python train.py --tokenizer="word" --text_encoder_fused_qkv=false --optimizer="normuon" --muon_scale="match_rms_adamw" --adamw_weight_decay_other_params=0
Rows from block 3 of the image encoder of a small contrastive image-text model, named by matrix and row number. Each number is 500 + 40 x the weight over its row's rms, rounded and kept within 0 to 999. All counts start at 0. Numbers have three digits each.
After each channel's rows are labels from the 100 images, of 14848, where the channel reaches its highest value: "peak on" is the class under the peak. Only what is clearly more common there than usual is listed. The data: patchworks of several textures. In brackets: how many of the 100, against the usual share in percent.
# pw: pointwise conv (encoder.blocks.3.pw.weight, 384x384x1x1), inputs 192-383

pw.196:493454510506507450502516538506522557559529580546497563497532435450566505512427519448471547526481591567527530527501496574375486563558574485493497476514492546467496483462478464449456520503464470413443476436556489541568508461457428543482505510486495492487481536525508515518473438458477463536484468448496507585550444475539476470435547500441499512580500456561551469501476426478474508472500484505454483546535481573458515516479432520529558474394489555483518525482517495457467513487469571553478509561439552478486497536557557476512528428525490545574443424427506524489441548488557447564
peak on: plaid (42 vs 3)

pw.333:517524450473547517507484461541509463518549503441523505444520487558562485542524500508514505509505467478536512537495466484501539587520571494516464437502505546577480578442545458492463515496516500518500496469496564493513490575498519540455507520551474538441427553504468480532470498466427488457532524464523481498526519416471515511567483465423476478512449548509459566523567443511542530481519500480467472505481501484424499598556507492510505504491530503536472514418466639524505492516464462483489507520518508494397488402567534452441470531443511539455439467541540514502576521511418558522
peak on: crosshatched (46 vs 3); scaly (33 vs 3.1)

pw.154:487496471491458518523486531527477524511488478549538491543569414508518497608489486528503529448537549477544530446426553464509491484505464560444481490490466466490492433586453500430497486506528523490487551456486474483518520522561577472491568443455519484516442451514446476506502478461571537493461536551521516491488491451534483521550524577495529492505470523448488488533468540531520543555508414535475461489521454524525552496499392448478550453542487500441506552409455519583601458498530441547419471510470537484512499591520522528459497450487548490470498502536475481463499499543504566424
peak on: checkered (28 vs 3.2)

pw.202:442452539509491425496477464472506478515457490513511544533522514522448452504542457569506516496419474545504507502450445449532483486467536450458489473504509517481480518500538467463593512456445484515468479519439519487505541534498537564471505503491476448456487524432527553492512432501501517454439494483490543412492528495494566453484447559492495512482451577529469511498517507477518434428518439440504449489568518533494462468538505414561488506506478463532507412581414437510521489533507476477451540478413498498456485499436472492516492516427539512501503522503445575458535464430429509498
peak on: labyrinth (87 vs 3.1)

pw.335:499491447515577460554516542486467462465534485440575493560484531481579473543522466456568489467491527491455512462479453531448468504503495497481550503490596512465515508488543543493505504549459419532482495558559476500520486485503469477439522521497408550527488478612534561501509529541464454518473511454527508498516462542464458544565479506523550495542493455494505533487493546481499529489534453519515544512555433554518517480617503535455543527507557421469430545551503498496480524568515495463532538492536521507547439557482496468536502460522516555478482550454530544537486519567644504579
peak on: bubbly (29 vs 3)

pw.174:491514523506515529479544492459510501526542515528540552519495513465552441455529471439519452518404485433477486488546438577586520519475454477538364518471520463465501486507479537442450588527486491523469454530519493499491530521487519484510519489468493511504484482479647485481459468516487563521513476532478487429410536531516530490465526532467485529569562481431534507462517474482500538507550564524565462465429473581544539521481460548435438529472537490533456539521521461568421515563529546514441491563547460572478533498549465485462455515510443448357470541474491482449485553497435545501
peak on: plaid (49 vs 3)

pw.290:454431549436579552492484549500457500446486530506473499492457496517490465448542479471516494481511450431538568493560500423517547514564538496478445506495414466437481466532451518529512512493501564472498563501496509476516500492504494475448440450516599491520477453416507463449535528485486532494514454510462497502489545512422478531494499447532509537554565539500469433521530531498465520466434526504467541482456448525514483569555454495488445520512521505574471510450436581459533482523477517521497517441530562408506481473393548520509533600525562482454432522446464445475479504471437441477
peak on: triangles (39 vs 3.1); honeycomb (28 vs 3.1)

pw.368:445498522532468564588481495462550499432513476458524454521493496488516446502533440523533489511474450509489542410524515484420501525528501502448502538474602518507489494474490498507473601484533534485501462533431510555451523415472613504478574465513522538458448424488607487511465542491441463442577505470499497451491495450413517593500483477512498547624523431519510498477470501605400499481456495486456502468556543537514568447473459539534535518551482528549417475428470532502504581535483526524450454530545517540485490519512516470470530509548506443519482528497470456444529546510497477538
peak on: triangles (32 vs 3.1)

pw.94:495479499503464568516575507567501505559478451507498541487480478513430471593482503454489486454483475476479537476550572564457472588543571548417515556479477498603508486490583429493491476512566488488548459513512495470478473470488455505493494520529492536519471509506472520512507476421532519428474526483514501528518518503474428442488512518458520479517510559527472499616498440506563486440427418542532520504457452524553538509452455559486543424480496455568404580464488502554529500530565462453539451521446425490575473426448530501482542551514430536441471475518467497517507481469471497529
peak on: bubbly (29 vs 3)

pw.12:470446471488560467487470465466498595488460456544537503502515448556534573482480509446511526580462489539464458432558528458557499459449493520478421459488499551481536431497494563492451487476494479527492527481515496522539574443505539489411506555554507494547535502442436545558421418477545388500493489455501487513471533457544544479506498580497488486473514559443538456521526556431465490438500488474485530496493492481532454457554455430498456473490485464494473572481514507421539476470512491467410568463478512444560411449546518526469537492482479489522514517498502477508550460534538569491
peak on: plaid (44 vs 3)

pw.75:494491510468524491518476506488465500457555510464488468488566583561507459491559496496525480551528581517502567524490524459497515510560442442511516534510464529495456436490461524457441521497458514440505470450535482461497560515453478508494487435487433482513543503510576461452504513473514648519487461539556510543470548460446531467467481477503588559503498468509507479435510452473487532530510451476514508477511463505455559473564449473464517480485510432472570501532520523480419536461471517504497481528476505464517525453491535524566444573459381509476450503537506525502570550477436487501
peak on: triangles (58 vs 3.1)

pw.166:506516530508517451544484483509481497506542483477466412459519467463518409523486527469470552485460488498480466611474506557550443569479443498462389540529498523510428446500495469530520478533479484477508539519520492519475572509476501524497560451589545485545494475460549509434492410502614407552467487494505519528435439525457458545486500580545501594526462457497446468494528565570460453445505464477519497541523506475483566531513393459458504529533512523454497417509500435496515447466511583468402551536498489493533511506469501503500494426504469468475551538494477482516520542527446519499
peak on: checkered (45 vs 3.2); triangles (26 vs 3.1)

pw.92:495515484525480481527480454494498426445536486444426504466503467414493492494473518414444490472493567548497503503551479546454556438499513427498637443453546488558475489488458539511519586527548452534436530467581484508480477494486478501481500484531490489453494495471469513452466479515488597508493490492474453443519577518489447512478553491464475439602440509495532544497484508496552489477515542496448508541512507537566515424509544450475512478528493506471494486490550490495486502557444533481453411513448479572453538562444522588470389505478520533488486496539499511552496508479560461404
peak on: studded (25 vs 3.1)

pw.130:535475464484453461498541490524536479451506449550450438461525459500495464585480427477446557449452516440518494529511457538486495438513528407569636548511516481496472564494547515539503542509456532422480495513545550465495488546477462527516519392496466442446501446498532481498478424468466481517456577495496421454497480491495468508519539475535478450495537472484457474538468531488539468486483457508438484472536527546517541475473506508498515491538522475528485475489519507535495539497562500430498535514484504418484516582483463434521497519458514422510434495503428469454562460517495598500
peak on: speckled (35 vs 3.3)

pw.204:498488471521527535552539498543527480516495528484560450483497511481472477544438541549437505532503526526544497471480477523543541619534475516542445510501537530485435571482521496444407498481510488507561419515467465513524491508556575545420486440546573474472418471510475529539550509528525417506459520454438546531531470504545435579608502525502477461590489488469467470451514555555519480496505533525449447528463485474496513499529551455507474473496450500503437472476458450420490467440497489521475539574474559501516570519472439514529581463580462529516491530436536508478516498515478473510
peak on: triangles (48 vs 3.1); checkered (34 vs 3.2)

pw.152:446484532502492573490492461467399482436499487459512454523516452476507521522524446493514491471476541451500436477437494509510500512470589479487506474459515492464519509389461514512547505533477510477520494539547492513546468549499441497502453442570505493438525495467527484547583501476506518508506547469521547503481486513486503532449497533507500467556506474520510451575546494515481501510460586437462438481449561453489498518522561554485484484517494501510470484565588501476504524443540479440497506556601544493528573474484473571416506511573506551445437506433467565486512494456521457520
peak on: looped (27 vs 3.1)

pw.112:515465391493439530530400492499591541426503421489482478510462423480566504496475504472431444504492552529477513469458590461581474537531532533464487446461447511501497494537487500499430518508482467617488536546497493463518612544476443488504455510534528493448473536484566536482434471492473447523498504520501488513507451567541483444505517493528492436471554477446494468539481511495481528470522494509506476468495511516452529473483562436472443476557430497518515459497448454430527485473523398516539529514509532471445564504480463500453535481539522463454499484457540560515523532535480513480
peak on: checkered (25 vs 3.2)

pw.181:449544431475472471525465546463521475502511483456458480568552466462470489493534442464518489531480539461574500473472510479557503486515523589470595527542509456499450551542475487491495499467500519555538537552495494523475503544514493490443462460501507511497473446485491567451522488440395562563421520475509489477424485554530452533470511626506496488534550503500472544506492493428486503461551477484451514485467491508506505470477422476519515498475516510458521538469571524497504521528513573422476464513498435502441448464505513506489468495454518512486450457535496501470562518496431547543
peak on: rays (49 vs 3)

pw.378:497537553489457448489560505522512527461572586530517487524538534618465516500516525487485409481553487514551518566535560507420483497427489444563522523501563530435497466549538499486529534463518435526488505477489499518501495383510531533546498564506558492516523476533501539451540472523454519547433524445484541531462495476480468456480481467528453488601512494506496559485456515480524474474528438519471485493486486507483533454552473543502575540491591552498497445448444500484475428502451526463398546536509490476436549528521441506535424458419510470478549475475532557462498584539515502544
peak on: plaid (54 vs 3); camouflage (29 vs 3)

pw.87:479526494548523527507493504437515463557497526486529440451493482489461487528506575478505460465554460500514485467534381475552534444433505447467479440504524495497576484540445500467516457470498537532443508466488507554541477455486530480529566532541491480439496538541476534574469437543432503504462457487559476526464462587444479441522461447455520476501447482509527545432488505475572444462607437474438520470477509511494462457538498500504524487479527498518412530486504542475462502559503530463472499461459513499498411522553477535515621468456575510482540495522475578495487564520509508473
peak on: scaly (28 vs 3.1)

pw.355:537514480497518507498486539507502483503541540511485472501516490489501579499408421557554485510489455505468564455441564474516472526569545640453536503474548489488560501451490505423453541499512466618498519515577511488490496410462471486474505522434521484545455477493438492513492440514448418546511488521445453487537496506455448516491481443469541499497489426479485444487522496504527470508504470500429553519475576581522515527503410497515508429475505474565539485454463484453476507483485483447495487448499437485441456494499486618484519472559521507472545510504479508534493423511537521538
peak on: checkered (60 vs 3.2)

pw.315:417502588451508445482548519484525422457593566527520410482449523507549510471531554482518593579427493527582467528530574459482505464424454509509446494510512489459513516517492458492485520489550468520579451506466449498549471500565486546455497444456548531496514529523459476494490458454550540477473500482429503488500442532496458477531509494522514477537516478534467457513481470510544499495503393521553492507458512491526482483405490499450431449522531553518498474447512549487503494527504509458501511496486529428385543563480470525488442483444473480419562472488511496477456504507540524514
peak on: studded (46 vs 3.1)

pw.25:521490526462513537462503457487434545454455491520526468514556531471484493488518497497482511526483484530479493586548481553469510544475457517512471541531455562513542471549481490533513540441489478495490408504487500402480513455461554590472457518512452444489531497393473483455483514518484508465460526497512407560465440583471465540475491485488564424514479438529476647491476480472485496521474460498492486548481465500531470534471498568510368497471463524537425423476536499508564475495509523482535538543492475499492528501521523495539457569535432511448496446498481528444506510447487509507
peak on: studded (26 vs 3.1)

pw.212:505501517525470461485507452493433426454493414483494556536455520532457474454484547508555493554470552451537533444543513441430517452518458541594587457474503490497500578517514459522462464536538542513480439458448486521477475479453481484618446458511574466465459529556481513470520487546530431524525503540493418556532496557507444509590507446568472532581526469555451386474499506510514541451558476571512567553538522542502533419447487517514493523458411460455478516496522504476526489444527500464475525480507541482570505493539489456433450490501484535507499489509580502412544468581493510517
peak on: labyrinth (42 vs 3.1)

pw.346:501557538507464473508474531487473471474628499451513495483497536524511521580488527553545529522502536429540518540520517532458486461461445475476496507512505539495453493473439489491459537509524435436558538552490503508492500485537503498452511513466475499461477461446465488449566472519533480510462433492466526490442502548461440482505476585503448457553517442559507516363518541478487464434460462440477505533488567488497478464403478537466542459507563514512505541517529517491475480451489452506496555541484441495442542598459518523510424470454471537471531490436525496501471507442532490512
peak on: studded (46 vs 3.1)

pw.302:474483500450555425432469547453450507491432488431465526487435491491439447504482469479511563461451494490467524468431499486584456410493487512460438496527439555526466410444509507536531511521511563444449544477455462536437561421514463442573482481464542505474503513461465507423516523492435560504389554518535522534421532440480471493473482532486485493673502479481607488514542480539523508409509493470480492463461511474469478464547574487559468514534526439462436507541471498500535484559407545496471453563493460546484432523498473497494472527496502509512542489528493497484447482454487513454
peak on: checkered (27 vs 3.2)

pw.238:511506429500523443445431508509530540504502515534549521545542476451556436498422489449464478508497530521487525551518468490507567522525490478455529554506445515547491585547491452566497470496480474506519519535523523559493518460489493441510506499527487538489494516445492582519549523545520456423463494533515492469452491505520466564560485527498530464556510507464526476497542535497515492555420487515563493551537505441473508544495566513498507507516484491469525437385474541495518514449470545478506505538578512561485492513461508566527500543520508543532448525519467555466642496536519540566
peak on: crosshatched (27 vs 3)

pw.311:388416477541459485621555498541459515487553483458491463513490455491486485576546459513473506480458520437545515469469525505483517507589558490524572505502513528508540519487523484445451472490546468465604486505479465502511454518528522479504475490512548456521480487477364486487478494520450428525498464512467480479500437589497452415478519524556497460461522496436463510489532557521508442513495494525565587530488465433472491566518496455500512474589409510521472437447446510449513529575485524443475538524447527472486535540522513553461529539601470519470473516449498368512529509467551506528
peak on: grid (64 vs 3.2)

pw.143:485599474448552417565496485498460547489476502565472524537493464428465464534497424456477467492441486460455530514426481486578430423503510501453533491526493444540510498529494485575569478525520429508547484492468501519475498499450494548568449526497524505543412518490530439553484609491438499493436516571488608519499476514469519486470447506510508473586488505483510496478530555500595498430517449488501476508461479467488466539518485444492473542539538479531567532477546513510529475459514537521486589524539397552519435470485454576425487519499487475470523502485490551514487557540482589517
peak on: honeycomb (25 vs 3.1)

pw.342:553544465461461485540474543523473513496514482462500565489444429462468532502488498601516561473570436484520520447540528518504508487538491450464490525492474506421539481519494523462553514555433481389520479473535567536519442544543516495444503493460463522503482515515505509484479509482475506487472539484499506540503466518524483485538411526557507499458505463501503470536495526443517497494570522526411550507553486558511508484503476521410547573500486490471444479612480481506469565536538408487469465520450484544437516482481453523398540466468544587560493524502479497480464597457485504523
peak on: labyrinth (76 vs 3.1)

pw.107:433558495471580489501507480475392552450416485466512495527555458519482491504473456518458535548555544461476475513499574465432432487522446482471526514429518482520515497578475582524476451511493509471501493522511524574512457459453528594466538539446490481503499534443530452482488496509466487441467511534573490485529520499473382451451557548585511496617496487597479514521472476493560499471540453485506512489586540478457487511523592495468431498518529503451489606428527487522464487499454482489480522506527466558535489478482509517465483506492523562531537470483511510437484518463504498540
peak on: bubbly (36 vs 3)

pw.89:486501508469453510518474475485466503408590421458452493461592558541532511506550540475496549451470478527484469558558493506520482464542474434467520454509523550469487539482451473469484532565480453444520520445475406515478436503572509473441513498505499490508498507505477450485575490476553550507473510514474426559483473519491483434442500482398541521536499476492537496428510530445563447461508437436467504491464521454523469496432506499542529509523463564496489497488464519445536457566423495448443486576513479482473480562460526516470450477520488439526497469477437532541493509551556534483
peak on: studded (50 vs 3.1)

pw.179:518502537461584464449497513528509560482485507570517472532480585570552502513483481543498550569432457492508510449512471506514471481528439538522508549485497466490487542493496447480444480453490583397463447461538484514442527472555471483521455526494502569463544547505483514494510492477526500530472455498424530523538458517487489525511454495478496435439525521550534461443494469587515477476488462577550473495489473442499523500540478563551413509451451525593512462480422574518484495453544479477502482490447561469445527493493533533553485499486485558459522443531480512508533492546502541485
peak on: studded (33 vs 3.1)

pw.86:566500486502475530537474502516512473512530500447484500521532481458487455526509447522517439569558483451509478525538486512518519547502480476498527505459490479546465535521533489427603502535550497562518469463489464454469474585536440462527437441523510425454512489541532484486498518517536567578543508444507525538494464517400479528498570503475495503509578509522490458484480499420453501490512488576481515494498528509530481496524498477546514490514472491551536552431473474427509481475432572464476429485430477497455517564550520389564442492501559394401484496454495427448485534473377488481
peak on: spotted (25 vs 3.2)

pw.217:495503502495518493508474519503525592570498490431502473496503474505496496579462450496453529472517461477461541495518446500523499480489525534539464510546565532567455521447447578493483520564497481549491489546468404502490459486483581445457548531586485505511545534478494553413565491558517507539571541474539469431478501504502473505498457551525476507547492507447543555534462534568519449548526463552528484480437595542520551544504478527474499485478552441474493440422443472495397501521383476508504558500519509521558509509538469470450463452444610450482462473538518498429454510549568484535
peak on: rays (34 vs 3); spiral (31 vs 3.2)

pw.263:485451503538445538463530524502505451489606491483518477529573508508447441542495505519483454534464492469542457478450441493502455524553467495458489433547449534472479481539513493551381485510477488482501535489512470504429461508573522486525462465538428438476437500488523520516438548593407500532498536539577475479542511483479420510561489548498531553583477440479516518548562551506519535499522498436481458467479526496570510511442506487485575507488501500478486474496531500533437458484547502449467418468474538520494487495541463470531497509476465461492533490459482448501478496487495530472
peak on: plaid (39 vs 3)

pw.93:448487510468540474516479563577519450439507472490574486528465475463490521514474536487444524418494509483512512510496446531502512534451566574485453454479492493521409509505582453427507550465465475563508498462478569524465482544451466488504469533574425514485503491451512538470455456504463489506460519494453470535548547590535487513571555453482514514474434493518511465554483529534454495468474506395533545479476511465481573486502538417536486543467434479523519504453519564502460447534478522496555442526540452519453530472539503491560465561456499521492513499514469403477468545512613522550
peak on: spotted (33 vs 3.2)

pw.115:510550551495514520541562617552539475457585542498480502457531470474481499527455483509456569553473488504493506568535504509508466478530571531540534493524482505488573518498452418539456503530517467546550513514501438462501550520522447524462475373509533448491524497448531520457570431505467531503497451485440472539468530548465505482416502482523470530450467480528511433451492488546496511446447484535531500497520505516467522526488512443564470445460478545413519527436445503499521471421450497476494491431460536398467459454458526521433460488478525471466449523515471439518497464530476477483
peak on: cloudy (41 vs 3.1)

pw.84:496520477468564511557457582492462516448541528478480548486526505521480566486485457494451519472479487558529441529503497560457456497515481521505460521479550507446540456516502489443563509467537488456485505482518550460491507529514484476505528540582529459577490485533475528510537457516499517507519456547489482520514461459509447505535520578531482544484559593532459465487499491538567484421416466420469488505497469494514420533519548495506452503502555530523483470627506508519453479451535419476480559553473432474455543508508476638528436501536587494554538497501495488438508555469462535502
peak on: labyrinth (78 vs 3.1)

pw.113:497480500478475418576510525488456524510463507522525478451451512469513481493464463470450449529574463482489498524481519520432483563527463468446438535523510443510419542534444497547485477479495496483550507468487469505578571483512490455506585466539430489491455495484578516512512488457517468486511464457488497546504434549542467467519491503500515465482494461468418558453451437532460510477498516510519482510509437559486453452507497538459485440452502481487555503494447479541487521407513566510487510490514492489475520332478478528502532522541593463574490481468482453407434517436464534520
peak on: cloudy (44 vs 3.1)

pw.339:480534476476407453452447536467550441500442501493460494467439460461454516536523494455478491541468448541522411453517519511546491510520518533459507469466472491405511493499526527525462449563466556445514476526517543523492532511517476434482505500479498483470465529498441439537437465488465535489392484487572488488471484524491499476514526533512544558480547489494569458510491518452564541453559481524470498515495476537527511572489534473478496488463544467477507467427499539532470435529554485481491534574462492485564466489529447518540495510462610531491503478539498530517402511520527525474
peak on: crosshatched (29 vs 3)

pw.1:434477505511609491498513568444551530498437590541484395428500504541533468505509485524506534500467529478522475614441543458591492552513488500506509532541470512491462415509509455517410536477522500539529471505493541488521466513448504516590445464496519495566476426486552524552479460510462421493489515493534522507531432458508511538548461459475518506606493466473532448477468537450532533482523512421492488467527500543550464459576497486570515461484471555494484508444509575577485517478443446494600444532529468434573450491507544508401546492505499495522470492491541487569441443479463484467
peak on: checkered (58 vs 3.2); diamond (31 vs 3.2)

pw.125:529504469511463476482510511532467464455438473485496481568482501504478567437513525554485485473550510544511469473509594492438566435469461437442522394449465473429576467559478480473469503535506514504551454525422463413536547536522490522442554456483512516517546538463505502499424510573494562541538486501460520487511626531497588425452557498523538510435488431506469471507439486579513537472478472554497539526481591509445505483536454517467555489504461483482480545514480453522483542538478498570580490440503540391525506507465505479509531487483535463469562545439524561546445469506587574522
peak on: looped (44 vs 3.1); dotted (30 vs 3.1)

pw.278:499460473482485446571513515468505480509519499486530433490521556517423534571519494511545450560528521529528519517464470539437506549481451503499464455502490496478514479557486568475545507489490546441491526541569510479504511525536525419451442599571545535441442547470529472522483553556486527512525492507458520553508411526507459515442521558538502454558554487440490442551464542488494537550436537505519499456480473502520614467437512447518517437427536557510518475469552457430466473465450507478542556399497521491558487473448463471475433416502434445546440484515511473504499509496466527473
peak on: plaid (53 vs 3)

pw.253:539499440546475509418503508492534489474459486472521339556475506492512492538444515454584537566524511480500458497494555450589544511507453499446519454524518569493440488451493478472601471489508512565476536554504475485461531458516562498485437520400500500450555505511457529421503476472525543518590491464463443444498504467441495521489564443487476503424524467518501453512493473484589430492474469453547491553481516495549527495499457492489510469528487520504525560439481462464465533495468607422524487494471509524503543478463509392505494563575488466481440503470513575560523481445518453486
peak on: labyrinth (72 vs 3.1)

pw.173:466529550497531501522505578485565463457538504395497453542544528544477538551485551500478473484536502492558573532493500525524496558507605480521463547501537491468516455522518503507550557527548448483585521522467521561603513507484560483479461471526474505447483371496454570526472468512520524508537507468495498500511491485408502533490489481517477409603514511449524467555487494507494472474515525502411550467527453475471475471515519491498505530433518594464513509417508548514561516559488565498488476478521457530547467549491498457523460546525565458446506457487488434459533488422528524518
peak on: plaid (39 vs 3)

pw.156:527462439533490563566526461581513496458484489478490438642494423498521506483515452431475425516394529525493442609507518557521531523509528454511486533468563450506521457519448524529427495484486407527499578523531502522481449481489481532458531481554508560507411554446507575517480488499497431503538522532499458523485494435464526459476453478445506443412509497492508474448529508501464488496562522554527454416515559473511415499408497478542504453531539516500582475495519525513506504530528474432535587547537471490553511477510511444451600520492397487496481524508492404492499535568546539486
peak on: grid (39 vs 3.2)

pw.167:587447477462518476493465492524504541447512529438483562487442509546448577586498525471445528584482489543476536474484453507489484522492462444501489519489492439444488497484518467452483524469561566505503536583561595555500445488479434501507531479409440431529519551433515450466562499501506449460497560497439486538444497513454447528494462506467540469498562510466475534408498570511491511526577422472497472409467473456502497516566492495495565507589391482468429500529459521510584447431488514552466446548477424485497510569469503466512534449515465468417496492520455511458537525473501481510
peak on: crosshatched (37 vs 3)

pw.22:528443527589382451523453452442556507472429491514538537422484486533489460491486525472546480507331514539558483504452545511458497471464456423491458471496485485457531482502509482491417442468508576545430471447438471451496477392533570489568463518515511483439499538440502518466537546591577494452505489484562492497436520474482512468533488541463533508520542480481480476441514516422483504464523520552510485462504534505514588476446460544512453503481471470538512455510541465506542475524511571483412454466446511565507469532545507543475484524518537462504444539489519484443544503397459358517
peak on: looped (25 vs 3.1)

pw.274:558512500452489460402492451562465502511389486558561448500539446487528515484469475512547513423468490561534522525545453411498497488448559547560409513464549540554508460519536457530452470465503541547558461516573471456460488524459493477446533493502510518525542520511549458511518528525416458538517491504472542554473511512555478493460511544590514537464558543458483523536519530490534543443534500501611469424512547519477544447473460506513421538524472423535533521519513449491493540575554537473481490386505476535525485500446460595446465484467515503497518570453555469497443509478525543531
peak on: cloudy (34 vs 3.1); plaid (26 vs 3)

pw.347:566529482431548488511564473460493477500496430460451495549481456472500503551452515533456536505491497558507525383394532539478460580550514549485566547587545467516514466497458494445499495424551494468495525522478575531604448492474523500522476493416520533465433486520413533544508508455510414511466513529480509505494472472556486491489503520537478507506522462535525557500485479513526552527528490497543500463549541530391448491517546556491551498478509454420475490536445558472498515517499484485542491531574503495430475524498464549439520504492543515458540418506500564532554473538511457492
peak on: speckled (26 vs 3.3)

pw.239:481525485478542501467509505601463520609447467614485510492522495539505503487536498507476524485471560547431506483507556483490457485509484422489484540552468493506484568470484523562462562476541376499516519496540458518515435520472485487526582500488565557577499494571503481559527495519522533526512481558426502548513522435524546358452456491519468480491448527530533505546483524558509480445484599511469536469456481511528440534513521602549467499531558474512499492458536536429522551517480547505543524546469481514599501551497477514552616559513484526544481511530554531510461455475474489500
peak on: speckled (28 vs 3.3)

pw.190:454467529461504488496495515423496500424514494485539466411449498442541517527480449480482481460503479482485461531534398485479510504417518528520511514481533498540470471539516487541529534553506487466496499480474511512482531462475516450432484515464454453510490532514493467441485468355504523523489569450476437503461538545484460552474439464509395500546467519559576524532459483461424487469487562450527458517480486521625539544549540446518464537474471501493508484515493490423513500449520487446541512512501394541442540532516528537468508493560536483462494438484486509471533549483488491533
peak on: triangles (75 vs 3.1)

pw.19:534553475557532472520454491495487495504503537485485468484510498506507454491519529511484441492502486547466512518496424452532541436481495466474463576505502455488452427512474440546487477475488600520493464471380599464439414513523563517519514452549473483638461489453496483409526427520584508530463468517513436494438507476433454538589507576491534505491469538559524494449478450520518524501520481486486513539506516503539552468440517416510494443516483481495444486488511553500514526500443524523457519573491448473490500473486512491515500469487486562471508484498463479502473489469433453576
peak on: checkered (39 vs 3.2); diamond (25 vs 3.2)

pw.369:524494503484560504477461488464472593557556506574552552460480578519488480489459489544490423575508542523472449487469433502473488536496502502473557523552474531461523540536441510526600485516525534499485508537485483447433473527478567539465453512578563524511502494509529460477509529472509540518512576455607508569530501469489513458473443515564476586445513559499521517555485509469465521466453437477502499457444477523505506524521492627509463519463516523519511493511482508462456441451561544482508463593484502613488483434572496459513525524484421550520533505518525493464491600565422477481
peak on: speckled (33 vs 3.3)

pw.251:503507510466488424498487494490480459456418496473466539449471499481517565459469494504461490518520571453440540497504470450489516549469558542546568523471479458475496448492550509529552503553496522572495470577543475433419556468557528486440448546523522536508498532498426538503463540477506516493530542464473464466508495473510513457508550499544448463452484544528480490535475511506492506444410429550529431508568515494492577497501437507434501437546485478425571457506489507469541452565489557543554527466472553521511536491532465473499475445541527453496556508503548502506443520508426503515
peak on: spotted (32 vs 3.2)

pw.11:481562500479476533428564503550497549488480590472541581511491471577499503559539575548509476486533515506511499512528499458529511476413536477458475499513485503453484409467526554513570474481497517517466486484494569452498495558480517471539517501557422523453457515481522456525479584558533456453470509484527516506512458487538445471521532495458551527454479475471544524542464560490503507504541452552489497483466434496561470441520453520522490472549620467521511503496543511582492568429437494530438544572493441535463510449585454522529540487560453490514509491515440470459507481540436483551
peak on: looped (28 vs 3.1)

pw.141:504526456467582490530537492460551504566545462483512510469530494449446523497450466480476491469408473443507415497480498482499463514472442431441609493506465524505612498467433586487505458451500533477482495457482534510480532470531444578549513506533476441501528461546523486537523464463485467480471489485521443485473470458463483530460454484462484499512437501466451499464477434502528388463500494509448532473406542470483400475471471571486482501516598477481501448454437445469478443489510549516550501495474481521467475394453525480428501477481532428461514543544474544558434465471457524510
peak on: cloudy (41 vs 3.1)

pw.76:455547503467572491462506508499542514513502508473513479517484472534490539518515431512492525530489521478459604481448522511534478471453539536477552464477517473459511454488482497544464440554449556479392488547498514548515469428527539542533507531446476469522478479527476507524482470478486490514446478498515553502443482467515486483479477526516422479500466447440530475515505474504481497485477454472417573498506539389431497539484417519512486509489515508517560452528535434486562433541542550541581553547531438542461479514506519435485502501518521510467527506478568585443522507478524417447
peak on: bubbly (41 vs 3)

pw.341:528503445489454498436509506521535553481483493558494509506472494476454451459444467474488507515462456476553502492530537477451508538498456510516547540547497519509528534519540484552447485466470543453530537429451544509499529474558387526450477557443453492518536523468504506490605444524510537476419454585486537514470436508487488443485480466436511574486482469578475468554501466548547519438520507492450504524489467453506548484512521548566572503520534459469472525462533464495426482469459537534510414506522469427529485550517439463477601395482464409544520492548527527589456486491513445523
peak on: speckled (37 vs 3.3)